{"image_size": 64, "crop_scale_min": 1, "color_jitter": 0.1, "tokenizer": "word", "embed_dim": 256, "text_encoder_width": 128, "l1_shrink": 0.003, "ema_decay": 0.999, "max_steps": 7600, "lr_schedule": "constant", "warmup_steps": 1520}
Rows from block 9 of the image encoder of a small contrastive image-text model, named by matrix and row number. Rows with one number within an expert belong to one neuron, the router's apart. Each number is 128 + 32 x the weight over its row's rms, rounded and kept within 0 to 255. All counts start at 0.
Before each expert's rows are labels from the 100 images, of 14976, where the router gives the expert most weight on average: "top examples" is what is common among them. Only what is clearly more common there than usual is listed. The data: procedural textures in two colours, tilted and lit. In brackets: how many of the 100.
# router: router (encoder.blocks.9.mlp.router.weight, 4x256), inputs 0-127
# gate: expert gate (encoder.blocks.9.mlp.gate, 4x128x256), inputs 0-127
# up: expert up (encoder.blocks.9.mlp.up, 4x128x256), inputs 0-127
# down: expert down (encoder.blocks.9.mlp.down, 4x256x128, transposed), outputs 0-127

# expert 1
top examples: grey (90); pink (80); pattern colour: grey (76); ground colour: pink (65)
router.1 [142  87 139 104 111 117 103 150 104 142  47  82 121  82 100  55 177 136 121 163 134 182 111 126  99 119 160 177 105 112 131 159  85 118 136 136  53 136 221 124 120 172  99 171 141 116 118 128 191 103 102 213 134 135 162 142 129 229 175 148 149 125 154 123  95 142 172 178 126 115 135 122  69 143 142 151 109 115 155 112 161 118 107 108  57 172  99 164 100 149 180 182 111 164 139  92 144  77  76 101 105 141 126 130  50 137 150  86  87 108 149 105 150 118 132 129 117 118 118 176  87 157 187 122 115 236 109 132]
gate.0 [129 157 104 123 108 101 137 122  99 128 167 124 191 110 144 173 120 148 133 121 176 125 136  79 112 143 122  95  90 147 120 101 124 130 183 148 128 177 119 129 128 134  93 139 166 159  97 101 120 135  71 172 124  93 158  77 110 120 129 154 117 132 145 126 151 169 113 121 135 160 130 106 171  75 177 172 137 142  62 101 102 147 114  98 144 147 170 141 134 121 133 178 134 116 114 149  85 100  91 122  98 144 115 176 115 195  97 135 146 130 105 163 123  82  94  90 172  93 117 153 137 137  87  73 110  82 154  88]
up.0 [104 144 177 141 150  95  83  39  92 136 148  59 182  39 142 170 114 127 179 135 119 132 144 144  70 131 118 133 128  67 142  58 190  83 129 133 118 208 177 117 127 141 180 182 119 134 101  47 127  92 136 144 130 116 109 113 124  95 183 105 129 112 100 155 159 100 184 117  97 129  65  55 165 152 113 106 150 138 102 116 145 136 131 170 115 106 158 160 129 100  78  88 197  98 125  60 129  74  71 150 202 173  49 117 136 122 121 135 171 143  96 131 130 132 153 107 101 159 113 111 142  99 113 142 127 123 129 158]
down.0 [176 133  70 125 145 164 164 115 169 167 132 123  60 160 124 117  89 158  76 110  92 102 123 118 141 151  60 148 128 161 104 137 147  95 120 118  87 128  82 100  90 107 170  93  62 141  89 123 136 132 124 103  41 107  70 105 132 130  96 101  40 137 147 138  86 119  64 107  94 125  87 166 133 115 109  93  96 120 108 150 141 117 126  97 158 124  97  72 120 118  57 102  56 120 112 134 129 175 107 111 121  86 150  99 165 137 130  95 132 119 126 127  86 163 132 130 151 116 116 133 152 126 105 152 135 175 124 118]
gate.1 [140 114 118  55 133 126 112 135 158 187  97  98  91 130 109  41 130 122  39 127 125  65 119 115 110 115 154 163 122 155 127 169  81 123  94  95  38  98 139  95  93 160 114 125 106 135 169 118 182 118 137 185 124  80 144 121 117 199 132  95 125 129  95 164  57 118 136 222 124 133 143 134 118 139 124 114  79 109 142 131 154 156 131 125  87 143  65 114 184  89  98 125  95  99 146  96 156 150 176  71  96 122 107 100  75 118 145 130 158 132 138 121 151 140 137 133  94 114  91 114  60 132 151 126 113 182 108 119]
up.1 [122 148 134 199 114 130 146 125  98  74 163 160 167 125 152 207 126 143 216 131 133 186 142 137 141 149 102  98 129 100 125  82 169 131 163 168 214 154 113 160 156  96 135 135 153 124  85 135  78 136 114  69 133 174 114 130 138  58 122 164 127 126 162  86 196 145 120  39 142 122 115 118 146 113 137 146 174 153 108 121  97 100 123 131 168 119 189 135  66 168 161 138 156 153 109 164 100 105  79 179 158 136 147 161 175 143 111 114  93 114 113 143  97 110 112 115 167 137 163 138 194 129  99 124 140  76 153 133]
down.1 [118 158 160  98 104 122 125 172  69 100 147 112 226 129 162 107 169 128 131 134 143 129 127 118 122 144 158 118 127 120 123  96 110 134 151 160 130 118 150 151 120  99  83 207 188 105 180 135 133 104  82 152 186 139 161 133 140 144 196 163 178 129 158 144 127 138 177 181 202 104 146 127 124 103 172 145 138 149 112  84 130 118 122 120  54 140 131 135 107 130 138 141 179 153  85  86 117  98 124 172 118 120 117 158 104 158 130 132 126 126 151 129 150 109 114 105 126 116 149 154  97 135 117  68 141  74 132 117]
gate.2 [121 162 112 118 110 100 133 113  96 126 171 121 197 108 144 175 117 143 135 124 185 124 142  75 107 140 116  96  88 142 123  91 128 124 181 153 131 187 117 136 128 135  98 144 167 158  91  97 121 133  74 167 115  88 144  83 106 104 133 152 108 128 139 128 152 166 114 130 125 151 129  99 178  80 175 172 139 141  60 100 103 145 106 103 139 139 176 133 133 116 131 167 142 114  96 147  87  96  90 130 105 148 114 171 117 191  99 141 148 125  98 158 119  84  99  89 169  93 115 144 137 137  89  73 105  87 154  91]
up.2 [114 146 162 133 149 101  84  47  96 144 138  72 176  38 138 175 114 132 170 128 122 117 139 142  51 135 124 129 125  75 130  49 192  74 135 125 117 210 158 102 124 146 182 179 113 144  91  37 131 103 128 138 128 114 101 120 117  86 166  97 126 113  98 159 162 100 179 126  86 127  62  49 170 151 109 104 140 127 108 129 147 135 126 170 126 105 159 162 138 104  87  92 194  91 122  75 134  67  70 140 195 181  63 119 140 127 125 140 169 143  93 122 130 136 159 108 110 157 108 111 146 102 117 146 119 125 121 160]
down.2 [176 131  69 122 145 166 164 116 165 170 125 126  64 159 122 113  89 161  78 110  95 102 119 119 144 153  59 149 130 159 101 134 151  89 122 118  85 128  83 101  89 100 172  95  65 139  80 121 139 127 122 104  45 105  72 109 130 132 100 102  40 141 150 144  84 121  67 111  93 123  88 166 130 115 108  97  93 116 108 149 146 114 125  97 150 123  99  72 121 119  61 103  51 123 104 130 127 177 104 112 123  84 148  95 161 137 131  96 129 121 126 125  90 163 129 129 149 117 115 133 151 126 108 152 135 176 122 121]
gate.3 [131 158 102 121 100  99 135 140  90 127 167 124 182 112 143 161 131 148 130 130 167 126 143  77 122 150 114 102  87 147 119 101 118 138 184 146 145 158 117 148 120 126  86 132 166 143 101 105 116 133  80 166 127 108 160  78 114 124 132 162 110 121 145 114 154 174 124 120 129 164 131 107 176  69 178 173 140 147  66 100  97 149 108 107 146 157 170 131 132 132 138 177 139 117 111 149  87  99  96 133  93 144 122 183 114 194  88 129 147 122  98 170 122  79  86  86 173  93 118 142 144 144  79  66 108  91 151  81]
up.3 [119 162 153 108 159 127 100  43 109 146 163  71 168  50 156 198  99 140 171 120 139 138 130 143  65 135 139 108 126 110 114 118 182  84 131 128 101 202 156 107 121 139 187 188 113 147 110  41 143 123 142 115 113 114  95  87  99 111 156  93 135 127 124 153 173  96 139 122  92 104  37  58 181 157  91 109 150 121  90 127 145 151 107 152 131 118 156 162 126  86  71  85 175  90 141  87 123  58  67 133 199 168  50 122 170 129 121 140 155 157  92 129 131 124 140 111 124 151  92 129 147  95 101 144 130 111 122 148]
down.3 [174 136  74 121 142 157 158 115 172 167 133 117  58 155 129 119  81 155  72 108  94  98 130 119 137 147  63 154 128 165 109 139 139  94 121 120  88 128  79 105  93 101 172  93  58 139  94 119 133 126 124 107  38 109  67 105 141 137  94  95  46 133 143 140  86 113  65 106 101 126  90 162 137 117 108  85 100 119 109 147 141 114 130 101 150 126  95  76 120 117  55  98  63 121 109 131 127 166 103 103 125  87 138  90 167 126 130  88 131 115 126 130  88 168 130 129 146 119 123 129 148 126  98 159 136 176 123 125]

# expert 2
top examples: purple (100); black (84); pattern colour: purple (69); ground colour: black (65)
router.2 [123 121 186 151 132 138 175  83 158  96 161 104 185 165 112 132 111 129 168 143 156 159 108 129 164  81  85 109 154 104 141 118  82 112 124 112 171  75 204 177 165 123 103 174 141 101 176 199 113 170 132 140 119 125 135 138  98 143 188 140 143 125 158 139 111 135 150  91 185  60 157 125  79 144 157 147 181 147 159  94  64 136 173  84 109 118 162 105 101 145  91 128 190 143  94  83  89 136 175 179 130  93  84 128 144 120 130 145 123 149 157 123 176  92  94 154 128 135  98 158 103 173 181 126 128  58 179 120]
gate.0 [160 175 108  83  74 115 136 155 113 146 152  97 172  95 141 150 126 160 111 114 161 118 158  67 100 178 156 141  68 122 110 113 120 140 146 170 107 118 100 126  74 123  89 138 138 140 134  82 126 104  76 171 144  92 134  67 127 120 146 149 113 120 132 122 129 171 130 122 159 143  92  87 170 110 174 154 128 164  43  61 118 144  94 108 127 158 136 174 124 122 122 172 102 111 101 137 104  95 114 124 114 140 101 156  68 171 101  99 154  90 105 185 102  82  84  64 152  74 126 143 124 141  67  69 107 136 138  91]
up.0 [106 131 115 137 115 137 163 107 167 116 165  57 127 143 211 116 128 126  29 128 100 135 149 137  86 132 140 137 122 204 120 157 130 170 126 154  54 158 143 127 122 113 139  45 109 123 106 103  98 129 145 206 110 140  55 140 112  65 118 140  63 107 139 126  13 134  73 177 115 104 178 130 134 122 150 131 134 150 123  98 131 112 122 122 198 115  84  40 112  69  49 119  84 132 117 144 131 177 163 130  90 130 156 128 148 122 132 140 143 127 139 174 102 120 169 128 125 131 121 114 135 140 165 133 113 124 147  92]
down.0 [178 166 135 109  75 126 110 103 118 132 140 152 101  95 119 136 105 139 105 116 142  99 168  78 183 156 151 119 124 102 126 104 116 161 189 128  91 190 151 130 116 103 112 116 168 163  74 110 158  55  97  83 193 150 148 100 144 196 144 119 149 129 130 163 151 145 191 126 115 149 161 136 144 139 128 124 120 117  66 138  93 129 159 160 180 149 140 149 141 210 109 148 163 121 120 105 116 170 124  46 116 130 110 119  57 162 118 105 114 112 145 143  55 157  60 120 162 174 117 111 147 109  47 126 145 116 124 176]
gate.1 [165 116 104 130 146 129 132 134  90 163  95 116 129 105 120  83 115 170 129 112 144 132 135  97  74 186  97 161  64 108  91  97  97 144 164 164 133 107 152 119  59 169 130 172 117 146 130  39 109  88  72 175 119 118 119  73 117 127 119 175  73 109 124 124 110 145  95 146 119 151 128  95 128 104 126 160 121  91 109 106 158 131  91 121 119 153 190 129 130 110 156 150 145 105 177 142 105 128 121 130 102 167 153 164 106 167  89 113 152  82  88 170  88  98 111  64 158 101 118 112  76 141 117  90  95 200 122  80]
up.1 [ 94 179  89 115  95  94  61 156 147  83 185 115 189  53 189 163 133  94 105 135 163 119 150  87 131 116 151 109 100 167 156 210 174 117 104 154  77 191 117 113 160 133  84 113 150 150  83 139 138 179 111 116 135  56 147 126 133  86 113 153 142 141 105  97 177 159 167 127 101 160 125 115 180 119 104 149 153 173  71  92  85 146 133 142 133 160 128 192 150 158 131 163 116 133  92 165 138  94  87 138 154 138  96 101 117 142 128 132 132 119 129 171 145  95 123 117 111  97 150 118 187  85  94 116 130  83 143 130]
down.1 [101 186 141 141 160 138 172 149 136  78 218 138 144 153 106 180 144 132 144 150 105 151 163 134 167 138 190  80 133 158 140 100 103 164 115 119 116 114 188 118 183 107  92 102 161 129 189 143 107 127 134  95 190 183 154 161 131 132 178 108 184 114 130  98 157 133 171  78 136 148 172 171 140 134 154 128 151 128  93 143  77 154 148 110 161 111 122 138 133 220 165 127 149 124 175 118 123 139 152 146 123 126 141 131 124 159 142 149 137 140 154 125 153 123 113 139 155 136 138 144 104 129  96 104 126   7 110 118]
gate.2 [149 144 107  91  90  86 135 136  90 140 127 122 152 114 111 108  93 146 124 115 158  96 169  70  97 154 133 163  61 132 118 118 113 135 168 185 119 138  98 116  96 166  81 115 164 166 114  75 126 104  76 149 147 117 160  80 140 136 125 186 112  98 135 117 130 180 139 143 117 167 116 109 150  74 165 173 120 112  82 103 127 136 112 120 131 199 168 162 144 137 158 188 124 111 129 134 102 116  92 107 106 145 137 154  87 182  88 100 138  48  89 165 115  72  81  75 170  70 134 132 113 146  90  67 116 163 110  78]
up.2 [130 132 129 148 152 130 120 153 156 130 159 192 163 117 162 131 121 137  57 151 135 162 130 130 195 120 113  45 131 155 114 218 119 129 137 157 101 185 105 201 147 115  87 141 131 133  35 157  95 160 125 117  99 121  85 108  76 123  47 171  74 183 157 103 159 125  20 163 117  98 177 129 168 101 122 137 157 134  99 150 100 183 116 154 124 115 169 116 134 134 174 144 119 103  85 199 147 141 120 125 106 139 130 140 166 137 159 167 129 162 110 202  88 112 163 127 144 130  82 123 157 138 124 124  95  78 183 110]
down.2 [154 182 130 122 108 115 159 137  90 133 193 135 148 157 110  99 117 147 104 145 113  86 177 136 224 190 158 110  92 114 117  76 107 175 138 108 129 126 133 121 106 119  86 109 157 151 113 107 112 102 123  91 201 110 160  81 133 186 167 124 190 132 125 122 147 129 182 123 119 156 141 151 175 133 147 120 147 119  63 122  87 158 161 116 146 169 118 162 156 199 124 142 109  87 115  81 123 167 134 124 107 116 120 135  84 162 128 121 146 109 157 153 107 133  85 111 155 132 105 123 113 134  74  97 148  87  87 117]
gate.3 [156 150  99 112  99  84 133 161  91 135 131 147 121 119 122 105 102 140  98 126 141  98 177  74 114 147 117 153  76 133 125 111 121 147 178 183 134 135  84 119 109 163  69 121 174 183 113  90 137 122  86 166 144 127 164  76 142 157 116 171 118 110 140  88 147 181 136 175 114 194 107 114 165  59 158 171 115 122  87 123 112 152 111 139 146 185 162 153 144 120 167 178 115 111 148 141 117 102 114  85  89 144 132 162  92 176 102  97 130  57  81 165  86  85 107  82 173  73 128 125 125 149  86  69 110 153 119  82]
up.3 [163 170 148 154 166 121 108 162 164 151 171 178 169 138 120 114 112 146 111 150 135 131 120 106 196 120  76  57 132 145 117 177 166 103 119 138 174 155 106 134 145 114  88 204 106 144  95 148 116 195 143 123  64  98 118  83  79 149  40 131  97 190 139 113 176 121  87 155 125  85 156 128 211 109 103 114 159 159 107 162 112 190 123 132 115 122 168 112 145 138 155 126 154  78  57 190 142 166 128 138 133 121 102 134 161 126 149 121 128 149 110 187 162 111 145 138 129 120  78 112 128 144 101 109  90  79 214 107]
down.3 [167 188 128 124 125 130 163 141  85 126 197 130 140 174 106 104  99 159 126 142 108 113 148 145 214 199 135  95 116 113 102  36 109 163 125  93 154 121 143 149 108 111  98  94 153 139 120 115  91 116 128 103 188 113 155  79 126 169 163 123 169 153 141 120 155 116 176  96 126 157 142 157 160 136 139 116 158 134  73 127  87 159 168  86 139 162 122 130 125 209 123 120  96 102 110  73 123 173 116 152 118  98  98 135  94 160 124 120 155 128 162 136 122 139  81 124 141 151 101 140 107 127  63  94 158  76  86 137]

# expert 3
top examples: orange (99); pattern colour: orange (75); teal (37); ground colour: grey (28)
router.3 [120 131  51 106 130 149 118 194 107 140 117 148  77 146 218 180  88 110 132  98 105  66 122 135 172 177 208 105 121 200  95  86 191 142 117 111  97  94  30  71  97 103 160  53 112 150 145 109  81 153 132 106 132 121 108 134 127  67 107  99  97 152 116 125 141 130 123 140  66 216  95 116 152 118 104 119  94 155 117 141 144 129 136 133 194 106  94  43 126 137  95 107  69 113 140 161 130 141 156  75 163 137 131 116 119 120 118 140 110 147  88 127 118 147 133 113 119 134 138 131 130  96 100 141 140 121 103 132]
gate.0 [127 122 113 148  71  77 135 125 123 125 129 119 182 121 129 107 140 123 118 132 185 132 152  83 111 110 104 143  87 109 158 121 106 147 186 181 153 142 165 147 142 132  78 142 176 143  97 138 117 118  81 162 149 134 164 107 124 132 146 189 134 108 149 124 122 190 133 135 164 120 115 120 124  75 179 196 142 144  80  77 106 141 121 102  89 168 169 166 131 132 138 188 120 136  77 108  92 124 108 129  92 137 105 185  95 195 114 130 132  99 122 163 124  70  84 104 186  90 119 140 128 156 137  73 112 135 163  75]
up.0 [130 156  95 157 103  70 129 143 115 144 163 121 129 114 141 172 119  62 119 132 115  62 226 136  69 127 151 181  81 136 192 144 165 138 140 132 145  94 122  54  98 107 107  67 133 170 174  82 103 183 114 175 150 157 155 118 127 169  84 128 138  44  49 105 132 141 178  81 119 176 140 109 173  90 153 139 131  99 122 112 122 175 125 114 125 172 138 135 152 164  97 137 159  81 126  84 139 123  74  53 172 181 118 127 103 125 126 117 134  68 111 205 196 102 134 116 152 117 115  85  71 147 117 111  91 133  99  97]
down.0 [147 154 122 178 157 114 125 124 141 112 160 134  56 125 125  92 167 117 137 156  88 148 140 144  89  86 115 217 117 145 155 134 129 111  92 125 103 100 162 107 149 184 114 116  95 138 170 113 109 173 127 120  65 139  85 126 203 101  95 104  81  86 118  93 122 101 103 129  76 128 146 115 135 146 107  86 139 149 178 177 100 124  74 117 174 156 112 121 123 143 156 101 141 123 181 177 155 135 119 117 155 140 154 133 149  80 131  83 146  77 105 137 121 132 179 155 148 137 132 120  75 125 120 162 107 163 131 120]
gate.1 [164 209 120 102 128 123 171 159 164 126 202 145 111 174 100 170 105 135 117 163 102  88 204 122 171 132 125 159 106 176 126 133 122 181 128 118 129 129  57  97 147 127 114  54 120 196 155 112 136 131 143 108 130 134 151  81 162 164  90  83 136 123  82  80 142 129 139 117 135 198  93 151 218 119 122 110 123 145  72 158  81 218 172 109 140 156 144 187 139 156  73 121 137  87 151 117 155 100 145  83 139 104  53 130 119 133 159  53  79  84  95 142 123 135 146  84 131 129 115  88 154 151  29 122 119 108 122 131]
up.1 [100  68 122 174  85  94 106  93 145 137  87 128 169 117 189  72 158  90  97  65 162  86 118 121  51  89 116 130 131  96 175 142 122 133 141 148 116 144 201 134 130 131 126 157 140 110 104 145 149 107 113 150 155 123 119 137 133  66 140 151 155 106 101 177  81 137 133 153 136 102 170 116  80 116 162 147 110 106 141  81 161  75 104 142 132 133 122  91 183  80 142 146  97 156  90 141  77 195 151 138  77 142 166 139 127 144  57 178 227 145 161 142 117 114  95 143 148 101 148 157 129 109 156 127 147 144 130  86]
down.1 [104  75  98  62 120 116 124 170  89 170  86  96 147 120 129 163  95 134  90   0 164  40 127  72 135 118 157 138 126 169 106  61 132 166 199 124 105 113  65 129 116 113 162 117 156 135 126 105 133  72  91 150 178 115 141 118 135  90 152 160 125 141 142 134 143 163 126 184 152 152 131 103 116 101 156 170  94  86 112 111 152 126 122 146 107 141 129  95 131 120 100 152  89 125 101  96  74 112 118 126 104 148  98 116 106 176  59 174 166 138 110 117 120 123  93  91 129  91 138 116 117 115 133  96 133 137  82 108]
gate.2 [127 127 119 138  62  68 133 116 122 125 135 128 199 121 132 114 149 120 117 139 185 128 151  86 109 101 101 146  96  98 163 115 115 143 182 168 154 143 177 145 148 132  80 141 175 150 108 147 124 115  79 160 149 129 171 110 131 130 143 187 138 110 153 125 126 183 146 136 164 112  97 123 122  76 172 196 140 154  87  72 106 144 123  99  89 180 166 172 131 133 131 187 129 135  84 106  94 112 107 126  95 133 109 169  94 196 114 130 136 100 117 165 125  66  78 110 179  84 122 139 126 153 142  81 115 132 153  73]
up.2 [130 149 110 154 101  71 141 147 108 152 152 136 108 130 145 170 134  76  96 128 112  82 206 123  82 147 154 184  80 171 180 187 139 149 152 135 125  85  99  84  75 113 111  49 144 153 157  80  91 178 102 156 189 153 152 109 119 158  84 127 141  48  66 124 123 150 194 105 101 178 113 103 197  97 155 136 134  79 105 101 122 159 144 130 129 171 173 145 149 177  99 141 137  95 124  77 129 112  60  54 155 162 141 145  88 132 118 125 127  66 119 187 212 102 128  95 159 125 104  96  58 153 106 111  90 146 111 101]
down.2 [151 156 124 186 149 109 126 117 147 113 170 138  56 127 125  87 165 116 130 161  91 150 142 135  91  84 120 211 116 144 160 141 117 109  96 130 105  97 173 112 154 188 110 122  93 136 167 114 101 172 122 113  69 145  88 123 201 104  88 109  71  85 118  88 121 108  99 126  78 122 150 117 138 142 106  89 146 147 173 174  98 129  72 116 173 158 119 129 126 151 164 108 138 122 186 180 155 130 122 116 148 135 154 145 150  84 134  84 146  72 102 145 118 130 173 154 160 133 130 120  70 126 114 166 105 157 137 117]
gate.3 [120 130 121 143  67  60 131 102 113 114 133 109 194 122 127 119 137 121 141 133 162 136 164  84  99  86  81 148  90  82 164 100 121 136 175 163 160 160 187 147 153 138  87 146 177 151  94 148 134 125  85 177 136 124 179 115 146 148 156 181 142 109 150 111 145 182 159 105 157 119 116 118 111  65 175 189 133 155  98  86 112 130 132 101 106 187 165 170 122 130 135 182 155 141  92  97  91 110  90 140  92 128 102 162  91 193  99 117 141  98 125 165 109  66  85 115 166  76 138 133 133 146 147  74 126 136 141  70]
up.3 [142 129  93 122 120 102 164 186 133 170 152 182  96 141 166 129 145 116  56 113 130  70 136 137 128 175 160 143 109 200 154 207 122 156 169 134 107  62  98  95  71 107 103  56 151 141 191  94 111 164  87 120 210 166 150  97  97 139  77 130 152  80 115 154  86 152 149 165  99 153 113 130 176 120 170 132 120  80  97 113 126 138 129 133 132 169 177 133 163 157 135 160 105 128 131 115 111 121 118  40 114 142 157 175  93 137 107 145 124  95 131 147 187 121 111 103 177 140  92 130  64 177 110 123  87 136 127 101]
down.3 [145 174 120 183 139  97 125 115 143 102 189 133  66 126 125  89 171 118 126 167 100 150 154 118  85  77 126 215 111 144 168 151  99 121 118 141 107 103 188 118 162 182  91 130 110 143 171 121  98 169 120 121  75 154 104 119 201 115  91 115  70  81 125  90 116 108  94 139  87 115 165 119 147 133 120  95 150 149 154 165  79 135  60 110 164 169 134 148 133 157 167 112 148 119 179 184 148 133 117 110 140 130 151 160 139  93 131  84 150  66  93 154 113 125 166 142 172 129 126 122  57 131 105 151 100 145 151 105]

# expert 0
top examples: yellow (100); pattern colour: yellow (84); blue (73); ground colour: blue (67)
router.0 [119 165 172 145 133 109 118  64 139 117 208 152 170 115  47 114 144 124  98 122 126 119 174 126  76 112  45 123 139  74 155 165 119 133 134 144 198 210 134 172 147 121 138 150 125 126  84  95 143  89 143  60 120 135 107 122 155 114  55 141 150 102 101 133 163 103  71  93 170  81 146 146 182 124 120 113 151  84  83 146 120 126  90 166 117 123 172 214 196  98 160 119 158 110 133 165 140 142 103 166 115 137 173 130 172 133 124 139 192 116 126 149  88 137 141 127 143 130 147  62 179 104  75 127 126  89 125 129]
gate.0 [138 113  91 123  90  98 148 142 103 134 109 121 168 132 143 135 131 151 126 123 173 119 109  75 126 135 150 125  95 132 128 117 131 145 179 164 122 127 121 126 120 146  83 133 199 166 131 140 134 146  73 161 142 131 185 100 122 130 135 169 110 134 171 118 123 182 134 134 133 157 109 134 114  72 199 176 119 160  86 108 110 132 117  95 117 173 166 124 120 130 137 189 110 148 118 140  82 109 129 104  78 118 119 180  74 189  98 121 129 111 131 142 125  72  79  91 180  82 125 177 106 161 133  61 121 133 136  81]
up.0 [116 148 104 123  92 111 108  98  64 114 140 151 183 141 158 139 110 103 154 139 130 113 148 149 210 102 170 135 143 133 150  84 145 177 100  83 130 193 145  49 160 162 103 134 103 177 129 137 133  87 158 168 136 125 109 120 111  57 214  82 113 127  68 110 113 109 133 107 163 150  58 118 170 127 138 111 145 186 126  66  94 189 121 127 127 116  98  74 156 119  93 121  52  66 198 143 166 133 137 128 113 139 148 113 176  94 160 112 141 137 122 161 144 140 137 147  99 129 101 127 162 135  91 135 110 122 187 111]
down.0 [190  82 134 129  84 109 182 155  68 174  98 102 174 149  66  90 116 144 101 135 156 138 112  98 111 129  94 118 128  88 114 152  89 137 168 159 146 138 134 187 115  90  93 123 172 116  71 146 121  63  78 127 167 150 161 118  85 180 145 182 129 133 147 113 126 133 115 137 153  92 152 153 101  82 156 163 139 107 118  75 139 133 120  81  74 151 147 210 137 120 176 197 114 135  69  84 125 128  80 162  83  97 118 134  87 156 119 126 100 121 125 139 116  81  92 108 165 124  81 113 119 157 178 120 114 137 125 131]
gate.1 [140 118 101  95  78 113 156 146 116 129  99 103 146 136 152 131 140 154 114 127 149 118 134  93 107 145 141 142  77 146 115 103 146 166 185 162 105 127 105 115 114 127  79  94 193 171 139 126 155 116  80 190 160 138 164 106 132 153 151 163 143 125 188 128 104 201 151 160 140 158 122 138 103  60 189 188  97 153  98 115 119 123 132 107 119 181 133 129 105 115 105 191 118 158 114 109  99 118 133  87  62 120 109 174  71 191 107 103 110  92 129 137 108  70  96  79 178  84 130 150 124 164 139  79 138 145 114  71]
up.1 [122 157 140 111 117  98 111  96  52 110 156 154 201  98 151 105 113 163 164 124 150 136 131 134 135 131 109 113 128  77 119 105 134  96 131 128 164 178 194 155 136 150 124 218 137 164 133 141 111 115 128 157 139 130 130  87 104  38 176 132  96 129 117 110 147 106 116  85 180 104  36 147 172 122 112 125 178 197  73  70  77 166 108 124  52 112 120 145 177 139 153 103  63 105 169 178 127  96 142 165 144 108 158 138 156 120 147 150 191 147 109 170 141 132 129 114 115 155 107 144 158 123  75 113 117 108 184 147]
down.1 [196  85 121 132  89  99 186 142  83 171 104 111 176 154  73 101 121 135 104 139 157 133 116 102 125 123  90 121 128 102 122 163  83 128 158 149 158 136 142 194 125  81  92 124 165 111  73 161 109  65  88 117 139 166 172 118  87 178 145 169 124 138 144 122 121 135 105 129 146  78 138 154 109  76 155 153 149 107 105  82 136 141 135  77  81 153 144 227 133 128 161 193 111 143  64  87 125 138  82 165  92  86 116 126  87 161 118 126  92 121 140 133 126  83  91 112 160 117  67 123 130 158 180 121 122 133 130 127]
gate.2 [144 114  74 112  95 116 170 143  82 140 103 130 153 148 167 191  81 140 106 105 149  93 127  83 145 147 205 136  92 193 126 124 125 172 163 135  66 114  88  71  99 111  99  66 166 143 126 127 137 140  72 166 158 128 172 119 121 151 141 165 129 128 171 146 114 178 179 149  85 146 130 145 101  77 167 177 108 129 120  97 138 126 172 111 138 165 143 106 102 148  86 175 142 143 119  95  92 125 106  85  70 128 128 159  73 176 113 112  97 115 149 148 132  72  83 105 165  84 119 147  97 152 153  79 138 121  90  61]
up.2 [135 130 138 160 108 104 103  88 119 123 135 182 180 128 157  99 172 150 150 127 167 139 112  98 137  80 103 131 135 102 142 108 132 119 146 136 192 181 167 156 173 201  73 247 148 185  97 190 122 141 135 137  96 122 149  77 126  85 118 133  72 156 124  86 133 136  42  99 149 101 113 131 139  88 147 129 178 205 101 113  63 162  86 114 128 147 155 100 159 118 213 147  50 120 159 231 106 113 158 142 113 103 150 152 129 131 123 124 169 124  77 148 129 118 105 142 140  99 117 178 140 145  84  98 115 144 209 117]
down.2 [187  94 144 143  82 104 189 127  97 170 118 121 140 156  76  60 142 136  86 150 158 139 122  97 123 156  81 101 120  92 117 193  88 149 143 158 167 142 134 151 114 114  81 134 149 130  66 136 122  86  94  94 135 139 173 116  69 185 127 182 118 126 141 107 110 143 125 128 131  73 139 153 135  84 152 147 140 109 113 107 126 157 120  85 104 140 146 249 151 125 148 199 147 112  91 103 141 136  96 142  77 109 117 144 102 146 134 142  96 112 119 153 131  74 102 110 184 118  61  96 136 170 170 136 103 144 159 123]
gate.3 [132 124  86 124  81  94 147 147 114 138 113 113 160 127 146 145 127 153 122 126 170 110 121  74 130 141 157 131  78 142 131 118 132 163 178 155 108 114 121 108 113 136  75 119 173 166 133 131 131 143  79 169 144 132 183  98 120 122 132 170 115 134 171 119 125 185 145 129 128 158 119 132 116  72 194 181 120 145  88 109 115 132 120  94 124 184 152 127 123 136 125 191 104 139 108 131  93 113 123 105  90 125 111 181  68 184 100 126 121 100 121 150 131  66  85  94 192  77 125 166 101 170 140  61 119 133 133  64]
up.3 [108 121 125 128  92 112 112 125  96 109 122 143 191 135 181  89 160 100 134 132 147 100 150 143 145 103  89 143 157  70 167  47 148 173 108 127 167 183 161  77 154 145 125 136 135 166 172 137 121 113 158 149 144 157 123 130 121  32 157 104 113  77  73 101 124 111 133 102 178 141   6 114 144 163 139 117 146 225 118  49  84 169 102 131 123 106 133  77 175 119  90 112  62  98 164 153 134 121 175 121 142 142 135 112 147 100 129 139 180 126  90 150 142 156 116 133  92 145 106 142 152 142 103 130  97 123 193 145]
down.3 [194  78 133 133  80 104 181 146  79 175  95 105 177 153  69  93 117 144 106 139 152 139 110 104 119 122  98 123 137  90 119 148  82 140 163 156 143 129 148 198 124  85  93 122 168 110  77 155 110  52  83 120 159 159 174 121  88 191 142 172 136 137 140 120 127 132 121 129 151  85 147 159 101  82 156 153 149 104 120  75 140 139 133  76  70 153 152 223 138 137 175 191 124 140  71  76 127 133  83 159  96  89 111 125  71 154 122 123  94 121 132 138 120  90  90 112 161 125  76 111 110 162 180 122 116 138 124 134]